config = dict(
    dataset='melodies that start on their tonic, played by one synthesised instrument',
    input='log_mel',
    norm='groupnorm',
    init='kaiming_normal',
    optimizer='ademamix',
    eps=1e-08,
    max_grad_norm=1.0,
)
Rows from block 2 of a small CTC audio transcriber, named by matrix and row number. Rows with one number belong to one channel. Each number is 500 + 40 x the weight over its row's rms, rounded and kept within 0 to 999. All counts start at 0. Numbers have three digits each.
After each channel's rows are labels from the 100 clips, of 14976, where the channel reaches its highest value: "peak on" is the class under the peak; "loudest band" is the band of the loudest frequency at the time of the peak. Only what is clearly more common there than usual is listed. The data: melodies that start on their tonic, played by one synthesised instrument. In brackets: how many of the 100.
# convs0: first width-9 conv (model.blocks.2.convs.0.weight, 192x128x9, each kernel summed), inputs 0-63
# convs1: second width-9 conv (model.blocks.2.convs.1.weight, 192x192x9, transposed, each kernel summed), outputs 0-63

convs0.128:544515475502544490511527496459540524526491423529514527462472515511523510549487500340492487440505507486510493472544491499524495549507489515535523443532512425531482451461477474492506476504500534
convs1.128:491503489460468475535497482475507468509529525499555475560527422539426464488502516462456407523452476499483543474550478479453530468538447482473472509496540512513470447468491532354481508465478482
peak on: no note (64)
loudest band: 250 to 500 Hz (63)

convs0.152:516504505559535477518480477520561506528527511473488513493426534426466522430483563566527514459527437422504538436507436495427437510534471557413542470523467472474496492436528477501492521423545473
convs1.152:503526495488427443421524556512527501431473456397571502424530492504455475470520446449438497467485516451465526510513432470510526429488485502519520492549450497520543484521455463447546468525540541
peak on: A5 (65)
loudest band: 500 to 1000 Hz (77)

convs0.148:465489448554540557529468512503407507546542526587549502412483512474460554456473548502465491467565533520534499471440496505517442528555522479538465455505532443510545428483502457471505499519562519
convs1.148:500539494460486442451482445472482462481526526449397492421497429540452477455460504520519499433540472558529489496493482510542478470472515441434405539459536484518455450417550509553533497506517422
peak on: C#5 (50)
loudest band: 500 to 1000 Hz (50)

convs0.149:462493482535512523502469502466445467457482489562514541527533492532513432473541531491522523531445523539475547538411513542491546470523537536499495511521548484473552446496455556494588518541453472
convs1.149:540497452489508467529518501477465467525526551528510547472484464509470515476487494501481506464435446486510521504477431566431477540457519497434527554507474470524452533477504500448439461485475543
peak on: A#4 (41)
loudest band: 250 to 500 Hz (53)

convs0.111:493545495516485515512540520551473524510450497486478487539582462512439459460501526401454550462557482456523542554542534475438451475518416532524524566526517472470497496513490468550462459429523535
convs1.111:521499530554422589449537513448510477458466477485402493500483474427544526488471480471536535429569461503475466528504475522488483383535532436492499550525428478496446450445508480504471523533462504
peak on: G5 (74)
loudest band: 500 to 1000 Hz (58)

convs0.11:471552522551538504428507505533472424511532553500480592471498534522569498497565544552513431467488476437506437498574501514413521503579438488451485535429490506480501533473430551531469518496455474
convs1.11:468478536482518455500589519482478455463506498455447616415483495500409482483456525504510528487459486558486502528499509491506462540493524403508502514478486440473477454532497469459501386498505523
peak on: G#5 (67)
loudest band: 500 to 1000 Hz (79)

convs0.62:510523442495448477481512426489442494500398552537494519535530556484446544512499474479542482568471494478543460507533509534524431455513465523444520533461464565525512569476546483504499525493562520
convs1.62:438485508458489503436484466503480437520512421514464535408514515440488500455419504520480511489486448472519482505473508440485455494446513418478520515462483473421469474514464543324480498450508518
peak on: G4 (60)
loudest band: 250 to 500 Hz (57)

convs0.48:513422515455453481533539497520523476534469494453542484428565501408498436520509515399464497536417491521523397515519506502513445518524500482469526486568493514521413394535486480437495462463519532
convs1.48:541478509464496457521558468483429490631464510515566494588580454557467522477473484513460462463444524460534454465466484426448502477531535498441471481527546461451493522465455504482545442521393486
peak on: E6 (68)
loudest band: 1000 to 2000 Hz (86)

convs0.176:433499394471525506477477541528480501423442389520559502422520443483548500434511469506497537493504506515421530490520501509485505483450525425550495524428514495507421474549484540456464428554488505
convs1.176:461454460482489496521502512515509483497549548480473505450445424481597466448491521470570611526499479516500458498475538543482492543492514486495483464509377559534504541595506476541419496474520489
peak on: F4 (47)
loudest band: 250 to 500 Hz (75)

convs0.170:477546473485489507518517475475457407506426452400461497459542509462482384424515484482505550488521451489517438503492486582485496439400487565512482542504480516526450515506490536535493476543499444
convs1.170:497479475462509476548548507477457519472500570459554585512520526475359484493509510505513624508489494515525473534491494538447459486456510427469477554479478502490409485557468418507514500490483548
peak on: F#4 (85)
loudest band: 250 to 500 Hz (82)

convs0.108:480487506515531519493543552504544408525565494487472533485455435506457525456539540472499560460473564474518546487465455436530412530504482504464505508523517505515489468486404524475483549542409500
convs1.108:499500503491506524517464493538506438454477551507470450492468530532476485499497493461482505504544462510536484535444452503515454526456513426503476372556460440513507512517541490353455498431565485
peak on: E4 (45)
loudest band: 250 to 500 Hz (67)

convs0.187:473453442442534517485481423471484539526414541488531468479447549507508459417503528460549491451554543529462456413506514523479455493502523444530451551465499502555537531575386499481448504443515537
convs1.187:487539506486463538494459482426513515516453478499441408459556496497511500465514484457520489477538449504508481495493511495509448475526521403495437455423528480539450463506526561514499513487517429
peak on: C#5 (72)
loudest band: 500 to 1000 Hz (60)

convs0.121:502519519421399444432475531494498542415528518469454543512534532466453511565504516482512490532528439477465507477556493542489458513527470558470475438524485535557554539521481454493525455516486558
convs1.121:478534474496467499485424482521471498471454510540488547530531517501362509497438502494440512499454466464483414511531544520390498469477497446457513493447496538508475452395445500464550469483421492
peak on: D#5 (29)
loudest band: 500 to 1000 Hz (54)

convs0.49:510467485456497468494540471504543424489473577459480477580503534518537480528530523507505531534491493476494501475450519468481476475501509535496547505435539499535594494496458464492494491516496476
convs1.49:496494481524497502492481514481518524524521501488436581418509487514467506497489467486494552466477458494503471516484500527482450511447526479461483493447501376495383494482476498387447481474497498
peak on: F4 (51)
loudest band: 250 to 500 Hz (53)

convs0.66:503570484535396501530496479484466525405499508522508523521489536505522520447425473469548554472528538531446465494447484497530457458503538455525509525550510459491459427460573534506513544497531448
convs1.66:525520515554459496500465542512498493566499538537497470502568517494380552511506508564452539506499511580506523495501457459558494522522573440419490483481517444438490505478523473395491457411479508
peak on: C#4 (62)
loudest band: 250 to 500 Hz (80)

convs0.41:477512454499465502509597434528499522529466480495479471488450538534439452436512470477515471502549469562478480563499530520473461467489497490497479513369444498491503537504522522475463537419455504
convs1.41:503436462475500538518532452537526497537498450512540568515567560457437455434553554521457481531498561490488471481512446562505501441467486425514490516457534461450555404556498497507470522506512488
peak on: C#5 (39)
loudest band: 500 to 1000 Hz (52)

convs0.179:514487444415510523507454420509431456551555543581506483520534523489500457422507523483451518518409464519472454524459490473498543484506515475516465422496399520496506390545514534511465541510506519
convs1.179:480508485533464486510525481566496511546526506498433370481535408509582472483457557497484577495446465523526487497494428572501478496530500497476468556530524412568553552521449483534449543489530529
peak on: C#5 (38); C5 (34)
loudest band: 500 to 1000 Hz (59)

convs0.39:431506513604527490522464477475472468478502546554496543443480472474502532348513561520519513453540463465486533526460517570501450516543490543479533424497533517515505400564522503498498510539402518
convs1.39:486516488447527545522502515502443435438439525470525557493471513520384552501444519473456497495518550548497458512478511493525487380439546374460558491519457443520466524498462422460543502489498536
peak on: A#5 (30); A5 (30)
loudest band: 500 to 1000 Hz (97)

convs0.9:459528500469499566503499484460496515572540562483543528531515524498498471521527514375510501426481465488516430508476491505536446548474543547480535453582482530507469405418453521454436520522582443
convs1.9:509549513533503447519479495517454556500478507452489530495516490546463540530502542509478514489503489465473435489543468465504514482519497535560468440491505471485525512500468454405523521492491515
peak on: F5 (60); F4 (29)
loudest band: 500 to 1000 Hz (53)

convs0.75:571540555453465410464523457471565428535632510512551482495500528471464545531521477492443518501535491492472512526479451518577515502493452557448471429524480528510510542524525481489515494486503459
convs1.75:470499474481535547517499484474473494484537466559571481557517531546516490482508521519485504536487521484483478456522409483431534520485488490556474603548552500614481491501513455373455500507460519
peak on: A#4 (43)
loudest band: 250 to 500 Hz (54)

convs0.163:538486451488465516420537494516502454497538521482480526453500521468496423452484468533497506512352460550538527535535569497507423537468488503470422505496563516464417481523460531467537456449490450
convs1.163:535466515435496616470520437474476478531495518527588464501517439408400531475494507457478513430467499515523492528487465472518421485480508477419398505513484478552439501453492560400493465488484479
peak on: A#5 (36)
loudest band: 500 to 1000 Hz (54); 1000 to 2000 Hz (37)

convs0.82:491476525554513533506494482483487480526434409522518437462415499509488410500544464465489483520508542495479459424543515527490527493534527465505423472467503505507496501536478466490453434506497500
convs1.82:460509527482486478465491447481484502553527475465617511425493486418510491482488477495494502538512473468497580462544425469525510500488505507517458510452483415425300548484421542405435520482467458
peak on: G5 (75)
loudest band: 500 to 1000 Hz (92)

convs0.20:549514545460499505464487548490538500462584495456459504505447518527485462518419446468536513501492441521489500475453471502528490455482510485458504467539433582556477564530550426455501492501533517
convs1.20:477519550512542483495500557524544503521476444532545406520505526439565479532541491469446500518453461439476489478581483456498473475432530498531478478483466486446491434543449485442530521482543498
peak on: G4 (46)
loudest band: 250 to 500 Hz (61)

convs0.137:455461516513425477521499486520490494441422482489497450508479582508496575490518562547535490480547527479439452531476476499525560495506524510463508465479446519446461502565481477534472541437497538
convs1.137:505497485542509558473480490444463456504467454540574561460562513511517497453494473444485554511507505488512446508512494551564534467505534459478608471476487540493541540496458495466607465513472487
peak on: D5 (28); C#4 (25)
loudest band: 500 to 1000 Hz (53)

convs0.103:424515513492565465500512475497469443504571560489549488471521537481457332535512480439495474466494483529484462477501486543494474415533520473471434449523523484526521527459495488522401470497476438
convs1.103:469490514460459486529493527463470470500486501510526566578512433444430435480526474513463511554326491511478507516502516528441517474465535395471480548520594446466517522496465415531490525479496487
peak on: C#4 (37); D4 (32)
loudest band: 250 to 500 Hz (69)

convs0.51:542443482451553503516534491469505491520484435471511523454582438428477550536437533478476510499491483526555471486537543454547467526480543522518498490506473510553482477491504540477495520564500478
convs1.51:539468481512451508530473438463453519457458464522507412416450433491506520502445497467480521501480456478517491499437503531527408440529495413470415531480475405510427468434483484501498525446508507
peak on: F#4 (25)
loudest band: 1000 to 2000 Hz (70)

convs0.144:543538480429473516509518473465522455480457506525502480537500484534459429424496551492524540463501508580568461512463480565487474461466514544496454488504440484488479369557483511497539510571510443
convs1.144:533509528538493451485544464508503458505410535457504316487550465502399566421481520478446496497444538485514482535509538516500456534469511479505430530539526418449471437461512550409428503487496515
peak on: B4 (95)
loudest band: 1000 to 2000 Hz (35)

convs0.94:436526597555468472471502547377506523509546492526495457528575476464403480504459553520534493484422501540544516458494493496497428479484495435491521442533465516504490503594486472540502491462542514
convs1.94:509518492476481437468482514526464527576469463523490508460508499509563544539479518530503496525465534459497515503563503506402542464468511460512577535509483497515538473438446312454535556485471499
peak on: G4 (44)
loudest band: 250 to 500 Hz (53); 1000 to 2000 Hz (38)

convs0.70:536548498543536523527446544507479474500570503514489484521399471518523486550480498538546550554486500460486578473393455482531377503544545492560524486513523468518456472496555465430461490566526515
convs1.70:475498487512479475496488513511492459507472489540468444473521475524509492471468528457437456461399493510490538488484495518490460471485488491443437488541507443510545479500465500333447513426509497
peak on: A4 (29)
loudest band: 1000 to 2000 Hz (35)

convs0.166:434561460492436465412528520484495430530493480501505415524554517561439512407547525504521437492480509518587504527511483479465386526502495496458476506513401483468540480529518457492498544489507447
convs1.166:529483487455468479510500511513535473527470546513422507454504437463420513456479505531541486518512525473523556493521444517540471522505498514386453511482437453529582406478489443422459490518518507
peak on: C#4 (81)
loudest band: 250 to 500 Hz (56)

convs0.69:565453443450540481458504439507448447505543464436488514432474511503510487501541530451425534540542538481509480477499505492508534535402504456546418472478542466503503481541519518408490422445534523
convs1.69:467525504514524475499497551520496513513509486470558403456543470541554476461450495487460449551468465478482503478494433479485458503509446460501443489435563446568546488525462482425433486451466472
peak on: C5 (43)
loudest band: 500 to 1000 Hz (55)

convs0.86:481416539424464526438544550498521505492452401462517564471504457537507508506496420496436464483411463517506447417472548506490440434456506491500475476480491576505414497487477513523543510549524521
convs1.86:508466508516434478471466466497455499511459476437417541445480566471463513510511555452451493531514495507484543552507533473448468519505518462546485496491484559460576493502467455490410481407489530
peak on: F3 (49)
loudest band: 250 to 500 Hz (52)

convs0.104:541437505509562547493489556448507563505525505502435454553443532504470549443479478487542471478487466492500544493563496490485448505494513523500540552404442519438482501472517386506490511545442476
convs1.104:534470514508550470465546508418504512495507460474408539461473465542553547540527493543448382510511498540469512466478477499448488467437503496532485452533445457584546453508512521478467518556481518
peak on: G#4 (41)
loudest band: 1000 to 2000 Hz (37)

convs0.33:465510426532501504458529452565533422474536524513423533486491527512565360545502508440468544520526493465533518532506520455489479526556513468464477489474476517525543512465551453482481528465485503
convs1.33:458474477513502509516474492533515472568516530498447491482569506489460541474435555556494539446537525438519494577531493554466441524513503486443543560487494435509510423503539481367503494480543485
peak on: D#5 (30); E5 (28)
loudest band: 500 to 1000 Hz (51)

convs0.132:518481546539458509476475492511466529518622532441487518534468475470487533504474470385491512500536548466491525528475561472545497448458539480492490564488569466529536497457545525442456500417498562
convs1.132:487540494491487525507412431465457453488545489455455536460504492483500540519476499472514523458471451446510435490484452469455461505468478612517415503513504413486421438461521506556542461483486521
peak on: E5 (41)
loudest band: 500 to 1000 Hz (55)

convs0.25:435501537506513509494560459483422587545470464493440495512505494459558390550511457406491508488513505515480514473526446460498558504543463488540499418461463576490509479451486492540519449461558507
convs1.25:464491522446515499505504561503518531508440523482535485485424521538427494522385465490531492481468491496487490509480553535514461480481469442484508498421482481468533405548497539397492518489493446
peak on: F5 (30)
loudest band: 500 to 1000 Hz (90)

convs0.50:477556558475479474506484524487526498487488501538533476522529513543488446534574509469461455446517510493485524469476528471451486507535533512518470414550506487508507483493504516489510522579450476
convs1.50:496513521483529511544479472512472504481599512446531538504480483505396511502442484502473475504497490524502480461502473471558550425475471451541466500501523495435484516471502486556495483467453533
peak on: G#5 (37)
loudest band: 500 to 1000 Hz (62)

convs0.18:561539483513470554544443426580503498454507531510455525525516476465522530534518546527523464552522382422490502554591559471507529519502561500462498543485417486397513498487497530516474503505468519
convs1.18:512512509458479485518513509461523506561491497554547545440507422502532532528548487537479510539540502552504479539502479557523480509441529533527466507518410519446441476505483515473498459523585442
peak on: F#5 (73)
loudest band: 1000 to 2000 Hz (51)

convs0.43:473484515589542499504500501467496449535472543480480494427451529486498532447470561512532484426485469503487534416427511520461491521454526496468412457485510503503515489577522503473455529430486423
convs1.43:505505456460455521461538489411533512520379497551480483471509548479375534491445477531469524515494548437492517528502527503519477514518512497385434471493503531449501480475538482523501513513506510
peak on: no note (60)
loudest band: 500 to 1000 Hz (56)

convs0.97:485515502539451539494488498570528458480559548515533508534490497434455529474531526512496519479382493493546515497486558479595411491431491510365545454450510521470526456495528508471531497492484479
convs1.97:444487481502530464514440465490439572469489513460524485498493517534347515449520527481481440493490558450510537527529509522541513513470475479447534522548398532480463478521465492460440571488548511
peak on: D#5 (27)
loudest band: 1000 to 2000 Hz (39)

convs0.24:543492462564547462522519509527504532502456425475486565465529592563493494532493467474508514468470512458431475528521493485507633520526475477454457505532499489443555495512470455508510461432497528
convs1.24:517511526440580524527540515491486448509505496517629526465504462467485397523474458545506464462528481548481469491571469464503551440498487483583480563525518472511446516540500503466508445538513525
peak on: D5 (95)
loudest band: 1000 to 2000 Hz (62)

convs0.87:541477435400532410494460440526509528464485452507477476424439499495447493532523494506507517428476497449444536553466495542526552500495420430486455512502545437368451502509492491490526531436461525
convs1.87:506479475461522491444377511469484514442483506491487510509528465431473429468509506546518521475472590497498497536481471498528488521538517528540550529473510500492471527457518459501584457548502568
peak on: A4 (44)
loudest band: 250 to 500 Hz (58)

convs0.72:448511532555498345449452520460490500490389488523536556503526500472459505412566495430541475505544579475503454401492472506522484508534437556445476464483520514556527408447453493485558553529450484
convs1.72:470540479528413495517481513523487451563388533492558482487486567514405558474377518458446528502487533551498516522445493512524491478432549446453557431525498448404524429512509465453499477419501480
peak on: C#4 (42)
loudest band: 250 to 500 Hz (86)

convs0.183:486544412482506530497551463508478443540547503506505448455463569529497484554531486537486508560452519478480501485497513572487458399390505523507409457455469489539556558463520553477465539519508452
convs1.183:464491493510447494493460512462486521467466497513483477458525535473444480463477496489479494474407429414491478488501507515541474443467500460520483508460447469551499474504514524331448470544517478
peak on: C#4 (42); E4 (29)
loudest band: 250 to 500 Hz (49)

convs0.34:425523506497496561533463438522527449508528516491444521509514451577431540446438545411525433507429526449531539537468518491431546523466523500409578498521476515515547474486504507453460492479498512
convs1.34:505466497448506488566517481489465501580543435509515474470555406498480436458532485523494470500472512526520497470536457488519488463467546397472433463514491483476417566463479551432524486433542543
peak on: C#4 (78)
loudest band: 250 to 500 Hz (66)

convs0.106:513413505446449479489544455523509578453464500468422495521431550470526523518473531492419548539461469532470504529434515543516518377528498495539439518445485497504519549526535471436507478446500524
convs1.106:519498479448553510520514490446532508513482465543544528484584505505638473467429504533476518476519472483486470538566405488451524431426479469487532492464514429452462462472498528489470487531472524
peak on: D5 (95)
loudest band: 500 to 1000 Hz (84)

convs0.53:477529512536564530540511471558502555459490487530511465493546540503487506510470528620478449517537506528474445525407389469552493479497518493512534477490509559500510440535550472550532456512464528
convs1.53:504513487464535489462481497512514457435524439446548535459515447537435482488510438487506404498551472529549443511528542445573483474475486413498485481516460434489492451494515528470505523483527566
peak on: D5 (66)
loudest band: 500 to 1000 Hz (94)

convs0.158:520444539480495452502500497498534522430488469514516525570460481433450532485463550514558449497449407508511431468468502546534522443504528480530565473535451514470477490484505483540506553455501454
convs1.158:505490474529515466472534547526502495538464444434460455487472446467474523462457477469417462496463502481467448460480472415494485435519510495521536487511453477445546385493494478489504491505454559
peak on: E4 (52)
loudest band: 250 to 500 Hz (56)

convs0.14:455525553477447485499505495522463457437455408541484510494485471366525510504447478391523543480455517471389521478523532546527464476473485443493518463486495516506468503392518530454473511508519465
convs1.14:464464507462511519541447518515459509473476471522508602437410495530460447511481519495510551528521486491489517467442524519468481499462496429582450452488450491498469504542477410343420460467526501
peak on: F#4 (25)
loudest band: 250 to 500 Hz (52)

convs0.101:450463455488464526518520542496441509428530521450483513473523386513428505522500470533537452502523491550555428517518464491510504527498509516464487507566400420490477413518455391475422462526494464
convs1.101:521499511494436523522597519501529469479432532567454333478504502448470480461503509442507447453528510517537539488475441442437466507534483535435460523517527515524535449440490426389452512451509546
peak on: F#6 (44)
loudest band: 1000 to 2000 Hz (75)

convs0.142:495550506540532503468565516480578480473468492432499562523530531479510481456448538446490531525433466542545421444540477485498399448533487447428518472541425486485482477454555532533453524446539486
convs1.142:524499521513476529468548530510527451488452471585538461518561457523491464480512541485496446489563505462489567475535544459504496485532492455567530541550552509530522495509485414363478522520522476
peak on: A4 (47)
loudest band: 250 to 500 Hz (63)

convs0.180:500510440556499434510533527548546528509468538419528541467519478389452496503494550444468557454447446490484513494550516525561525545469498450417556517561499462458479389539448461488503447530458510
convs1.180:521500511552420488547525475535455496567392517508582423531518496460408494474471476538468425505517551497499494502457489478476525498524497519412495457517567483499492458467512500493527507477417511
peak on: D6 (57)
loudest band: 1000 to 2000 Hz (81)

convs0.175:488528502457489495503488487561442549501581497484494553475527498385520491481467517594473556451488481544475495542445513464568504533492493470553490462538490458515532414436533476517507476571473442
convs1.175:564470488512502473520468477525517495398536517505483504550420451468472482536501503503585462456501526559531478559503511528507512524402522537435494508535457537503471394484478479521534511464468530
peak on: no note (85)
loudest band: 500 to 1000 Hz (61)

convs0.98:508442532495485495513482449496469493534538458524546389409496423444513493532519549321417467461503431507455483499573540516529547503488509476480502500446520507511531438542425515447464412468496513
convs1.98:504512507468527452503487479486480469498539490479501517402447469495445506503472505465520504472470472467474447494479485447512489426519499500500432493483499370532300490503452506489461508498472483
peak on: G5 (43); C5 (35)
loudest band: 500 to 1000 Hz (84)

convs0.114:515348500472472478511527466483445525508456473424490511541510529471484555465520542564533504479548454492547555498504506503540472478509480490499533541462470474509530492579510495440510560470540468
convs1.114:463501487529538377494518445495514497546494520487484526428506506473496506473497504512480531481448489530514454525541396463450460431542531446481438487445474416473326509486471463485473435512474461
peak on: C5 (56); A3 (25)
loudest band: 500 to 1000 Hz (60)

convs0.12:473499425462477462516548451540463511540481453492491579438447481530518492465507515419568510448549532507465486456580535470515473496435526454506402508437578469505486511463484502478443490474493509
convs1.12:458515472482482491504473498570474472495503487447437530423434540473441493468460536481510587522433431447548518522498435534523455454532469526514496491477452482482425549463509481468463427490559500
peak on: C#4 (34)
loudest band: 250 to 500 Hz (50)

convs0.191:488561591538455485549491516497423470549484507534501544542411491538521565455483513500479448464511509507489494496444524390506573517512454516426505535498552473521437545463443568514468474448491500
convs1.191:491503479465485409520537558527514443461517512532558543526470489536424486474484559509490488488457543508466479500519382551485476505465514477537509493488471503493381538534481487487544517514510543
peak on: D#4 (36); D#3 (34)
loudest band: 250 to 500 Hz (53)

convs0.169:483526477541514442530456415494460547528441412540426490516444555468527466486463496466486490459463458481477507497514513505492483495511531498413516494402582480507535542515519478481444473414464458
convs1.169:476490509462528480540502447468456499478581525546615524498525459477488449540506491524513462564507440506413534477517446529433443477466501445508534483489518446486446557512519460474427541544535568
peak on: E5 (37)
loudest band: 500 to 1000 Hz (71)

convs0.112:502518511567475484528478371558452565483468481584431428456502533488532603483492478514452489495507466514478500516511543552508557472523526529522416502489550486519523540559542507548384512504485565
convs1.112:446497440524431505478537484481510528534576420442453541497452471512476500477482476523488512525576446426481520502483484504518500414482460475484538495392480522435368530518556506530506485481462489
peak on: C5 (31)
loudest band: 1000 to 2000 Hz (46)